{"encoder_num_experts": 8, "text_encoder_mlp_ratio": 2, "epochs": 27.3}
Rows from block 3 of the image encoder of a small contrastive image-text model, named by matrix and row number. Rows with one number within an expert belong to one neuron, the router's apart. Each number is 200 + 40 x the weight over its row's rms, rounded and kept within 0 to 999. All counts start at 0.
After each expert's rows are labels from the 100 images, of 14848, where the router gives the expert most weight on average: "responds to" is what is common among them; "peak at" is the part of the image that holds the peak. Only what is clearly more common there than usual is listed. The data: drawn human figures in many poses. In brackets: how many of the 100, against the usual share in percent.
# router: router (encoder.blocks.3.mlp.router.weight, 8x192), inputs 64-127
# up: expert up (encoder.blocks.3.mlp.up, 8x96x192), inputs 64-127
# down: expert down (encoder.blocks.3.mlp.down, 8x192x96, transposed), outputs 64-127

# expert 4
router.4,227,171,171,188,222,161,180,242,232,173,137,176,229,156,221,251,191,213,110,220,232,241,228,237,225,220,216,173,327,199,171,174,183,235,226,196,221,158,233,195,239,266,167,183,155,221,138,224,250,231,210,126,255,193,178,259,188,217,233,256,175,182,195,200
up.0,200,200,200,200,200,141,200,169,200,200,200,200,185,200,249,242,146,245,154,264,88,138,200,157,168,175,200,200,161,200,241,200,146,257,159,266,145,200,200,200,254,161,200,200,229,200,220,112,200,257,200,150,200,260,148,236,200,200,256,235,200,200,200,270
down.0,173,162,200,200,263,200,232,164,94,152,153,246,152,200,200,220,158,200,200,200,81,200,152,157,185,260,200,200,227,107,200,200,200,139,135,200,200,176,200,200,237,200,200,200,200,182,244,200,200,200,200,200,265,171,239,169,222,156,200,200,200,246,200,200
up.1,200,219,200,200,161,246,200,230,200,248,200,149,200,169,200,200,156,200,158,200,200,200,183,275,200,159,200,200,200,164,200,247,245,200,200,200,275,200,200,331,167,274,200,200,172,173,200,263,159,200,136,200,255,265,153,177,200,123,200,119,200,200,176,200
down.1,241,258,200,200,180,200,200,234,255,200,200,200,107,177,200,245,200,200,200,167,200,147,163,212,183,251,157,167,128,200,200,200,164,200,88,200,200,200,200,228,200,200,145,130,200,200,157,200,110,132,139,200,223,200,200,218,265,178,200,139,200,200,152,251
up.2,200,200,200,190,151,200,149,272,247,161,148,171,200,169,72,152,200,200,220,159,200,200,200,243,166,200,119,126,200,200,200,265,240,155,200,200,220,200,200,293,161,200,278,200,142,131,200,263,200,200,200,200,235,200,161,259,200,200,200,245,200,200,96,257
down.2,107,200,200,200,140,251,175,200,246,200,200,200,166,200,121,200,200,200,253,105,241,217,244,200,200,200,231,200,158,225,200,200,200,250,230,200,242,271,200,132,200,249,275,139,200,131,200,250,200,253,200,187,200,106,138,149,238,138,162,148,253,200,130,148
up.3,103,200,255,135,200,166,261,200,200,200,236,200,200,224,273,259,116,200,222,171,200,169,200,175,132,200,124,159,200,157,165,157,200,200,112,200,200,226,165,359,200,200,200,292,252,200,200,200,200,200,254,252,166,200,127,200,231,200,232,200,200,274,283,200
down.3,200,264,200,200,200,200,254,285,200,250,200,222,200,200,200,131,200,200,200,200,200,200,200,200,200,200,252,200,200,200,200,169,200,126,217,200,200,164,258,157,316,200,200,200,200,257,234,282,163,200,305,200,200,200,200,160,200,181,200,200,200,265,232,282
up.4,200,239,200,200,325,200,200,200,200,260,200,200,200,200,200,243,219,264,125,200,200,148,172,243,200,200,200,163,200,200,200,170,200,249,200,231,208,200,200,157,200,200,184,257,200,200,157,61,200,145,200,200,278,200,200,232,238,200,272,200,156,322,243,200
down.4,200,261,224,164,200,244,156,237,123,115,244,200,298,282,200,200,248,200,200,200,200,244,219,135,184,200,109,218,200,92,223,184,200,163,144,288,161,290,159,200,200,200,133,200,200,200,200,249,200,200,200,200,200,132,200,200,236,226,200,200,200,200,200,141
up.5,167,200,176,200,200,118,200,200,123,220,200,200,248,263,200,200,200,200,238,225,132,234,200,200,200,200,200,125,267,176,200,161,200,133,291,228,200,200,200,200,309,146,200,200,200,297,343,200,237,246,248,200,174,200,281,328,174,200,200,200,107,136,263,250
down.5,214,200,200,200,200,200,200,200,120,263,200,200,200,200,200,200,200,77,133,263,200,200,256,188,200,200,98,141,200,238,200,200,236,200,151,200,200,200,143,200,200,145,200,253,200,245,200,156,200,200,200,164,133,200,200,200,200,284,311,135,253,163,200,200
responds to: red top (52 vs 8.5); red trousers (49 vs 8.2); orange top (35 vs 8.2)
peak at: middle right (53 vs 12)

# expert 3
router.3,209,277,197,150,208,198,256,160,208,242,165,239,208,189,199,245,158,229,246,158,273,203,167,191,162,172,207,208,190,183,178,210,226,196,166,183,172,284,176,189,187,194,202,192,197,191,174,154,169,158,178,202,207,108,153,201,172,232,212,246,220,170,178,181
up.0,215,200,200,295,200,231,200,185,200,302,200,200,200,200,200,200,145,200,200,200,200,200,200,170,279,200,200,200,200,211,200,157,213,263,228,200,200,235,237,200,287,253,200,200,243,200,294,200,200,129,117,200,301,334,267,119,235,200,200,200,161,200,254,244
down.0,200,200,130,200,200,200,200,200,200,177,200,235,286,63,169,140,173,200,200,159,200,150,149,200,200,200,200,200,95,200,151,200,200,200,200,200,200,249,200,200,200,257,274,234,200,200,173,245,200,277,268,200,333,98,200,177,200,163,169,266,246,305,200,169
up.1,200,188,200,200,200,200,200,200,114,136,220,200,122,269,200,200,200,145,200,200,160,200,200,200,200,314,200,200,229,154,200,305,256,292,200,200,200,133,141,205,200,151,200,200,200,200,155,253,200,200,200,200,200,247,200,200,267,200,170,290,200,245,181,226
down.1,200,200,139,200,200,200,200,154,171,200,247,200,267,200,238,200,115,255,200,160,177,153,200,131,200,238,233,138,170,200,180,164,200,145,231,200,179,235,200,139,130,200,200,235,126,259,291,272,200,106,200,230,200,71,173,273,200,200,114,232,159,225,134,200
up.2,135,259,200,166,235,222,146,200,245,294,120,200,153,200,246,200,236,200,164,200,291,262,200,258,156,200,216,200,158,200,200,200,200,200,229,200,271,174,172,200,200,200,200,200,200,200,117,200,262,222,248,145,117,221,215,178,200,200,200,150,172,200,232,295
down.2,142,200,200,200,249,200,216,237,156,200,200,200,150,161,128,200,272,200,120,200,147,138,228,200,200,200,83,200,169,200,248,269,200,254,117,287,200,200,250,200,232,234,271,200,189,176,200,200,200,200,268,233,200,200,257,242,200,200,200,200,156,200,200,200
up.3,200,200,188,200,200,200,257,200,59,200,185,152,200,256,257,200,200,200,223,184,136,200,200,200,200,200,200,157,195,200,254,200,241,200,200,200,171,200,119,200,200,200,200,200,200,150,173,200,200,200,200,200,251,200,200,200,170,136,271,200,200,200,137,156
down.3,200,200,200,200,106,296,200,200,200,200,261,228,232,226,268,200,200,237,223,82,200,200,200,200,244,200,161,200,200,239,111,282,200,200,223,240,200,200,134,200,200,236,200,144,200,258,130,200,200,200,200,278,200,200,244,200,214,200,166,200,256,200,200,200
up.4,200,200,171,185,200,231,200,110,235,200,200,200,136,258,200,156,157,200,238,200,166,200,127,121,255,200,201,236,200,166,250,123,200,200,72,200,200,200,200,200,261,200,200,200,206,249,286,200,130,200,224,200,200,240,200,132,229,124,200,200,200,246,267,200
down.4,200,200,147,200,200,200,281,256,200,148,200,239,200,165,200,200,200,176,200,200,228,200,233,200,239,200,200,200,200,200,200,200,200,200,200,200,273,268,200,251,200,200,286,200,200,200,200,304,156,200,244,169,245,89,200,200,268,200,184,200,257,200,149,200
up.5,200,200,172,210,200,200,82,242,200,200,141,267,200,251,200,200,225,200,170,229,245,168,200,134,200,200,174,291,200,200,253,245,76,153,200,200,200,216,176,172,200,200,200,200,87,158,234,200,200,299,200,200,200,257,142,182,200,173,200,160,123,200,238,200
down.5,200,129,200,200,200,200,200,256,265,200,200,159,200,200,233,200,226,200,200,200,119,161,200,200,200,200,149,200,138,200,231,200,200,200,200,242,200,240,290,157,200,200,200,200,273,200,241,200,139,254,200,200,102,200,200,200,227,200,200,159,179,178,218,200
responds to: black trousers (78 vs 8.6); black top (73 vs 8.1); grey top (27 vs 8.3)
peak at: middle left (31 vs 12)

# expert 1
router.1,211,221,214,228,214,218,175,218,156,175,287,179,131,269,142,180,243,254,233,173,162,162,169,241,221,159,221,198,139,215,211,265,236,173,187,172,149,195,161,195,173,143,220,253,244,191,295,68,151,143,188,196,132,227,238,127,191,167,242,210,232,160,226,196
up.23,134,200,200,200,182,122,254,200,200,275,163,167,155,200,200,225,200,245,200,125,281,200,200,231,131,200,200,200,241,115,185,200,200,200,200,200,165,267,200,200,200,200,200,200,162,200,122,200,227,200,144,200,200,237,170,200,200,200,270,249,200,200,200,200
down.23,200,137,200,200,254,200,103,151,200,248,101,249,232,156,216,151,200,151,221,200,200,259,200,200,200,150,152,303,200,200,200,200,132,200,200,134,200,229,237,200,294,200,175,200,229,200,200,200,92,264,141,228,140,269,251,120,200,200,160,175,294,142,200,200
up.24,200,200,200,200,239,200,171,200,123,200,200,179,200,270,200,200,200,200,249,200,200,249,282,200,200,200,300,288,200,102,200,200,231,154,200,240,200,130,200,200,140,157,200,142,200,200,200,200,200,115,148,246,151,200,253,200,183,200,232,200,200,120,78,200
down.24,200,200,246,200,232,200,273,189,122,178,327,200,266,175,200,239,142,250,200,200,200,59,136,200,200,169,246,200,200,164,121,258,200,179,235,125,200,200,200,200,200,114,200,131,200,245,302,118,146,122,239,200,200,200,200,200,217,147,200,200,248,200,230,170
up.25,200,197,200,169,200,104,296,200,200,168,200,133,200,225,241,261,200,251,254,128,200,200,200,161,200,200,319,271,200,200,200,250,200,138,159,200,231,200,200,200,270,190,200,200,200,325,244,200,150,200,256,258,200,231,140,230,234,200,200,200,131,200,200,123
down.25,200,200,156,255,248,200,200,200,200,200,200,259,130,263,173,165,148,200,143,200,247,146,122,200,200,200,200,200,200,239,158,200,242,289,200,164,237,200,167,200,260,165,282,239,200,120,200,200,154,266,200,200,236,126,200,233,279,122,200,249,186,200,151,188
up.26,178,200,218,155,200,178,159,200,148,106,165,180,226,200,200,233,200,200,123,282,200,240,227,252,200,260,200,117,200,200,173,240,200,200,160,200,200,144,160,262,244,200,200,181,200,200,200,259,227,200,200,200,200,200,266,200,259,200,141,200,231,124,147,200
down.26,200,200,159,200,200,177,200,174,293,166,268,200,200,127,161,227,200,281,77,200,200,151,200,259,200,127,220,200,235,200,168,239,111,200,200,148,200,200,291,200,200,176,259,252,200,200,200,200,174,200,200,200,200,200,280,143,228,221,200,116,200,111,200,200
up.27,200,256,200,200,200,130,235,237,200,200,215,230,145,200,200,222,231,200,200,200,200,237,303,133,200,280,130,200,200,200,200,200,224,261,200,200,200,200,200,200,200,158,166,200,200,200,171,273,182,93,200,200,155,252,161,165,264,200,136,275,123,200,142,200
down.27,308,200,231,200,240,200,154,200,249,200,288,132,200,159,240,288,131,221,200,200,200,200,134,236,200,112,236,136,200,212,200,200,200,200,152,190,200,200,200,138,200,243,200,200,200,200,200,149,102,200,93,200,165,226,200,200,245,200,200,118,247,161,200,200
up.28,102,289,200,200,200,200,200,200,135,144,200,110,200,200,200,155,200,176,200,81,200,200,172,151,282,180,136,200,200,139,200,200,183,200,200,240,200,200,200,200,200,200,200,200,252,200,200,200,200,249,154,200,200,200,168,200,200,128,161,200,236,200,158,185
down.28,200,200,200,200,200,169,121,151,254,200,236,200,200,200,283,200,200,146,200,200,200,200,200,157,200,200,308,200,200,270,117,200,162,200,188,200,200,200,164,124,200,286,177,151,200,252,157,200,146,200,138,200,200,200,200,200,273,229,200,200,259,111,200,200
responds to: blue top (90 vs 8); blue trousers (77 vs 8.4); lying (29 vs 6.3)
peak at: middle right (54 vs 12)

# expert 5
router.5,160,171,182,141,194,206,205,150,219,133,86,221,205,160,288,223,246,229,174,209,186,241,170,248,135,215,253,268,136,254,207,159,197,200,210,155,135,128,249,238,271,189,204,130,213,187,99,202,194,263,262,195,216,200,253,245,221,184,152,176,231,162,140,201
up.23,107,232,200,267,263,200,200,137,200,338,160,170,200,272,200,200,200,200,175,200,136,200,200,200,200,200,200,270,200,200,200,200,200,154,217,200,200,200,200,200,150,242,213,200,143,164,200,200,200,249,200,132,200,303,200,251,200,200,200,225,202,153,248,200
down.23,200,200,200,159,200,200,200,200,148,142,200,253,200,200,200,200,200,200,124,200,200,200,238,200,200,298,149,200,137,291,155,200,200,200,200,200,200,200,200,227,200,167,200,200,200,164,200,200,200,200,284,175,140,260,113,187,283,139,200,221,88,200,200,200
up.24,113,200,267,300,200,118,228,242,200,232,215,200,127,228,223,158,200,200,127,187,200,200,200,200,200,200,200,153,200,200,141,200,200,200,262,154,151,200,200,200,262,200,157,134,200,200,226,200,200,172,200,105,200,231,200,200,200,157,200,111,146,200,177,200
down.24,200,240,248,242,200,200,200,229,200,124,200,200,200,141,274,200,283,200,200,200,200,233,147,100,200,287,200,200,200,200,217,229,239,172,200,249,200,253,200,200,200,134,200,178,200,268,200,200,253,149,282,242,241,225,200,200,249,78,274,148,200,200,200,145
up.25,132,162,258,268,200,256,200,238,119,200,200,200,200,200,151,95,137,168,200,200,200,200,241,239,200,200,101,86,200,200,200,132,165,200,200,200,200,200,200,166,130,200,200,254,85,267,200,200,241,200,200,200,124,200,237,268,200,230,253,200,159,200,259,200
down.25,200,264,383,200,200,121,200,200,200,280,200,235,200,243,200,250,200,258,200,136,263,200,200,200,163,200,200,200,200,200,200,200,200,200,130,231,200,260,200,200,231,200,200,200,292,250,200,200,200,200,94,279,200,200,135,256,200,256,200,200,200,200,200,200
up.26,236,200,240,200,200,200,200,200,269,162,149,200,177,265,235,200,200,241,200,150,254,284,200,200,200,149,171,231,200,140,200,149,200,268,200,222,200,261,200,200,148,200,200,149,229,200,114,200,200,161,200,200,200,118,131,200,139,225,230,172,200,130,231,262
down.26,200,239,200,200,271,200,200,276,200,265,275,200,159,200,200,200,200,237,141,158,163,277,200,200,200,200,101,200,200,223,122,130,200,164,143,200,200,200,200,200,169,200,290,200,160,148,172,163,268,200,156,260,200,200,200,226,200,250,301,290,141,200,257,200
up.27,239,145,200,121,151,131,317,200,200,165,200,200,200,189,230,226,200,200,130,200,120,290,200,174,200,200,245,142,248,200,200,187,154,259,200,200,172,172,174,180,278,149,200,178,200,200,200,272,239,219,200,140,303,200,233,200,160,200,177,200,200,200,200,167
down.27,147,200,200,282,200,175,131,167,143,143,200,200,200,138,242,200,254,214,159,253,200,237,143,148,200,200,200,260,200,159,222,235,200,112,200,200,200,170,200,320,164,200,262,200,200,218,200,200,200,200,200,227,200,237,200,152,239,228,200,137,250,200,150,200
up.28,200,200,200,200,200,200,283,129,150,200,148,229,241,222,282,266,200,158,170,200,181,200,140,200,200,200,238,200,200,200,200,113,186,200,226,200,200,200,282,200,259,229,200,169,269,143,200,152,200,216,200,200,121,200,200,200,200,280,233,200,200,115,200,233
down.28,136,290,235,200,200,156,200,163,165,157,231,252,238,235,303,200,247,247,200,200,133,260,200,200,200,189,264,270,200,200,247,154,120,170,200,200,200,200,200,200,232,200,200,200,150,226,200,144,264,200,272,136,200,266,257,200,200,200,200,147,226,200,240,200
responds to: brown trousers (88 vs 8.2); brown top (84 vs 8.4)
peak at: middle right (61 vs 12); middle left (34 vs 12)

# expert 6
router.6,225,184,196,227,163,272,196,252,208,198,247,212,136,225,161,246,256,210,138,233,181,167,217,244,267,144,112,153,153,221,166,224,176,189,247,154,230,190,215,257,135,170,253,230,223,106,227,174,136,148,188,197,169,216,244,139,191,140,218,276,275,217,147,239
up.23,200,167,91,257,200,173,200,273,164,200,228,121,200,200,129,200,200,158,155,200,167,257,130,200,235,129,262,141,200,200,242,171,147,167,213,200,279,166,330,200,264,200,295,262,200,167,200,200,200,200,200,200,200,217,200,176,105,175,200,274,200,200,223,200
down.23,252,200,177,110,172,122,246,200,228,171,200,252,231,164,200,173,101,200,200,200,200,200,200,200,181,262,214,200,200,200,200,232,200,178,249,256,200,169,142,132,200,228,128,173,165,200,200,200,241,200,200,239,200,251,200,274,296,176,160,200,200,200,253,222
up.24,119,233,200,200,200,167,200,204,200,166,289,200,171,257,179,200,237,200,253,200,200,155,241,200,226,114,200,200,200,200,200,241,200,113,165,242,168,237,200,200,200,176,200,281,200,200,250,243,200,144,200,200,132,200,157,200,250,173,234,119,163,254,233,200
down.24,200,169,200,200,200,131,200,200,250,161,200,200,200,162,238,200,152,216,200,171,200,200,200,153,200,127,200,279,200,168,200,200,200,133,242,200,200,244,200,177,248,267,213,200,152,300,261,273,155,240,200,247,167,243,200,200,200,220,146,91,200,135,232,200
up.25,200,200,200,219,133,200,200,200,125,260,267,200,200,298,161,200,200,277,304,200,200,155,221,200,200,242,200,157,200,200,200,227,232,162,200,200,187,200,200,178,200,163,203,230,200,161,200,200,200,200,200,235,200,279,200,244,200,134,84,200,141,200,260,200
down.25,233,200,200,230,164,236,271,200,200,200,244,165,200,142,228,200,147,200,154,118,166,123,116,200,227,225,167,192,200,200,200,200,167,200,200,200,200,234,107,155,146,200,169,200,161,272,200,200,256,200,135,243,150,200,200,200,200,257,200,162,243,98,200,153
up.26,200,200,200,111,230,200,200,200,200,196,200,200,200,200,246,200,200,200,200,162,200,200,200,200,265,200,164,236,225,200,200,200,200,200,124,200,200,200,141,256,200,200,227,200,200,242,230,200,229,200,200,200,249,200,200,185,200,200,143,174,200,160,266,168
down.26,200,235,200,200,200,248,200,200,200,147,200,228,200,329,200,159,289,200,149,200,246,200,200,263,272,200,162,242,200,200,200,200,200,200,200,113,144,200,200,251,200,200,251,200,200,200,134,200,200,200,200,152,180,200,200,179,63,200,257,200,255,150,200,200
up.27,200,200,283,200,200,200,245,231,200,249,200,238,257,278,200,142,200,238,296,127,145,200,200,186,200,200,165,238,200,132,237,220,255,200,287,200,200,222,139,269,109,200,200,200,200,200,219,172,200,200,173,279,168,200,225,200,200,257,119,257,200,200,200,200
down.27,243,200,320,200,251,200,181,253,150,200,278,200,200,200,159,200,200,323,174,200,200,226,200,200,254,200,240,200,200,200,248,229,200,156,200,176,200,200,200,148,132,124,200,155,200,200,248,162,138,200,200,200,200,164,200,200,139,200,241,200,236,200,200,200
up.28,200,200,152,178,200,222,200,200,200,200,200,200,153,92,200,200,147,200,146,244,280,200,131,217,200,138,200,200,149,200,200,168,131,247,200,181,268,200,279,200,200,244,200,200,226,170,200,200,200,200,200,200,248,120,200,200,200,200,200,200,200,126,200,225
down.28,200,200,152,147,132,200,200,181,200,136,172,200,245,163,200,200,153,142,295,148,200,200,220,200,200,288,200,200,200,200,200,200,255,200,200,200,230,167,200,232,200,200,200,200,200,200,283,200,247,200,200,271,200,200,133,200,212,200,200,180,120,261,200,165
responds to: purple trousers (89 vs 8.4); purple top (87 vs 8.1); lying (32 vs 6.3)
peak at: middle right (37 vs 12)

# expert 2
router.2,183,196,161,177,179,208,162,194,235,240,242,170,198,195,247,125,180,225,195,250,126,214,221,159,200,224,178,227,284,219,241,180,160,208,266,181,245,208,202,231,287,129,194,151,172,220,222,223,170,253,211,207,192,241,207,196,215,216,189,152,200,165,134,231
up.23,200,271,200,167,227,200,114,200,200,176,102,200,200,142,276,200,200,173,176,224,200,262,239,200,200,240,200,200,200,236,200,200,200,289,200,145,167,200,200,252,200,259,175,129,200,200,131,236,200,200,200,135,269,200,200,253,267,172,139,275,200,200,200,131
down.23,235,157,217,200,200,200,171,200,200,150,295,200,134,263,264,200,200,272,137,131,200,200,112,172,182,200,251,255,254,276,149,237,200,200,267,243,150,200,200,200,246,200,268,200,200,200,200,132,200,132,200,155,200,255,282,159,296,132,200,162,245,200,279,242
up.24,122,255,200,200,162,200,178,200,200,104,146,150,249,120,176,237,254,200,158,200,200,130,200,322,250,200,271,200,237,161,200,252,168,200,146,200,200,126,200,200,222,241,200,247,200,200,108,200,172,200,200,200,200,177,142,200,200,126,232,200,200,200,139,200
down.24,242,200,200,223,230,200,200,200,137,200,171,200,300,200,146,266,200,155,200,256,224,200,269,269,250,200,136,200,200,187,224,200,200,122,139,231,162,149,200,183,138,255,167,200,215,200,200,166,200,142,200,200,200,139,174,200,151,267,200,214,266,246,200,163
up.25,200,141,239,200,230,151,251,200,242,249,260,155,149,200,200,145,118,200,200,158,200,155,136,150,200,168,245,200,200,200,200,200,200,200,236,216,283,309,200,130,227,158,230,200,200,222,262,164,182,168,159,200,236,200,241,200,221,267,200,157,162,200,200,260
down.25,160,200,233,250,200,200,200,257,117,155,138,229,248,152,200,200,242,144,200,200,158,200,225,238,236,226,220,151,236,158,200,200,200,169,200,252,200,137,160,226,179,255,155,236,200,200,148,200,242,244,200,200,200,200,152,200,200,200,200,113,200,252,117,200
up.26,200,200,200,200,246,246,246,200,200,156,200,200,200,147,200,200,200,200,200,200,200,151,170,200,188,146,200,270,168,243,200,276,200,148,200,200,200,158,200,144,200,258,200,200,200,200,305,200,200,256,200,120,200,117,200,200,200,200,200,148,200,291,79,189
down.26,246,226,262,200,137,200,200,231,163,156,200,230,234,200,200,163,159,132,149,200,168,200,200,200,235,200,150,200,233,143,139,265,221,200,150,231,200,200,152,236,200,200,200,200,200,200,200,238,200,322,153,200,200,200,224,149,190,132,151,229,200,200,200,200
up.27,200,222,200,200,200,200,163,243,200,200,135,151,260,130,200,200,200,181,294,200,200,231,245,200,200,200,200,200,237,200,240,200,200,200,200,183,200,200,160,261,228,200,169,162,200,200,200,200,248,238,227,123,282,200,144,153,200,200,200,173,200,256,200,141
down.27,271,129,200,200,200,200,152,165,167,163,248,233,200,238,200,166,200,172,140,242,200,111,200,200,200,200,171,200,200,232,200,200,200,281,233,246,255,176,200,105,269,171,286,200,200,200,200,200,200,200,200,200,200,238,266,301,320,200,200,200,236,200,200,200
up.28,176,160,169,200,145,200,251,264,200,288,229,149,162,200,200,179,200,200,200,170,200,228,242,200,131,268,200,187,200,200,200,106,200,264,179,110,218,200,152,285,200,167,200,235,84,200,200,200,200,200,265,227,250,200,200,311,124,200,249,290,200,200,200,145
down.28,200,261,266,200,200,97,200,122,200,200,247,200,132,244,200,200,285,200,200,200,179,231,200,125,166,200,200,200,143,264,200,131,256,200,200,200,151,200,200,200,200,200,181,200,248,200,200,234,200,200,144,200,168,226,200,237,299,168,262,97,200,275,255,148
responds to: yellow top (96 vs 8.7); yellow trousers (91 vs 8.5)
peak at: middle right (46 vs 12); middle left (30 vs 12)

# expert 7
router.7,205,198,224,192,206,127,181,159,188,247,217,211,268,195,237,200,130,201,237,165,252,162,211,181,166,272,212,193,217,232,231,208,226,163,166,267,216,239,180,126,190,205,159,199,240,252,228,254,225,195,164,270,258,229,201,203,199,239,215,191,113,256,270,174
up.0,169,255,200,171,250,200,308,228,240,200,266,200,200,160,200,200,130,200,200,230,269,200,200,115,254,180,116,220,200,200,226,162,149,200,214,218,289,288,285,200,253,305,279,200,262,148,200,228,200,200,267,226,200,170,200,200,130,200,200,238,267,200,200,259
down.0,200,200,231,200,230,232,169,163,200,200,200,156,200,200,200,200,200,200,108,144,256,200,200,200,249,150,200,261,227,120,263,200,136,168,200,200,135,173,191,200,200,150,200,275,132,228,200,123,192,250,121,200,115,200,200,200,200,239,200,219,289,200,185,164
up.1,187,181,200,157,251,200,245,200,200,150,200,200,167,200,109,143,200,200,200,170,186,141,132,134,200,200,200,261,200,185,224,253,266,137,293,200,200,235,200,200,237,200,200,200,200,269,289,145,200,155,200,200,145,200,251,155,254,154,200,200,200,200,155,245
down.1,200,269,200,200,200,274,138,239,144,200,72,200,123,115,200,200,200,200,225,228,200,256,200,249,164,200,200,249,200,275,142,144,152,237,310,200,200,200,309,209,200,261,200,200,274,154,152,200,273,200,134,200,200,250,153,149,200,200,288,280,200,200,200,200
up.2,200,200,183,168,271,200,250,200,200,200,200,187,200,100,200,282,172,181,170,240,200,168,241,200,244,154,200,214,236,200,237,259,178,99,253,241,282,200,221,200,200,252,200,200,200,229,237,249,200,244,200,200,210,200,200,181,164,237,268,134,200,233,200,200
down.2,200,248,200,270,200,200,244,238,125,233,169,200,145,200,171,146,200,200,200,219,200,146,200,133,281,200,200,176,200,200,169,200,106,107,200,200,200,173,200,235,250,200,248,200,160,200,228,200,200,200,200,200,200,200,237,235,171,200,200,281,128,200,277,305
up.3,159,200,242,200,176,213,200,175,200,241,200,200,174,200,266,200,200,200,200,200,136,258,200,154,200,222,95,200,200,200,200,132,164,258,155,155,200,89,200,243,231,191,171,200,200,151,137,304,173,234,268,200,227,162,181,260,200,200,200,200,200,176,200,200
down.3,224,200,200,200,120,200,200,226,222,200,200,164,200,254,200,200,182,184,200,121,229,173,129,157,222,146,132,200,133,200,264,200,235,164,234,232,261,297,200,118,231,200,200,170,139,200,200,200,200,171,200,167,200,166,245,230,200,143,200,200,222,200,252,276
up.4,252,200,200,200,278,200,200,200,200,200,266,200,183,200,241,242,310,200,200,200,158,200,200,137,132,132,282,200,153,172,200,200,280,161,200,158,148,200,122,153,134,207,200,165,200,200,200,200,200,134,200,200,90,200,200,200,238,123,200,254,276,102,200,200
down.4,223,200,200,122,200,243,164,217,200,233,139,280,235,200,187,200,200,220,263,200,200,117,200,200,200,200,162,200,200,247,200,175,200,200,200,258,200,200,257,208,284,155,200,200,164,200,149,200,200,200,200,246,200,200,200,200,171,149,251,200,109,236,249,132
up.5,200,200,200,200,269,200,137,200,154,200,243,169,200,214,183,281,241,200,151,200,230,200,200,220,200,164,200,200,200,134,123,200,263,241,154,254,144,165,200,167,200,200,200,200,249,166,200,200,200,94,200,200,163,200,245,200,260,200,265,200,250,200,145,200
down.5,156,200,200,200,200,200,200,259,124,200,200,256,149,235,277,200,200,200,200,274,200,200,200,231,157,240,200,200,246,144,169,200,149,200,200,200,200,168,200,274,178,200,169,200,226,200,273,257,200,176,200,200,228,231,150,112,244,165,140,228,110,254,200,200
responds to: green top (57 vs 8.1); teal trousers (55 vs 8.6); green trousers (39 vs 8.4)
peak at: middle left (53 vs 12)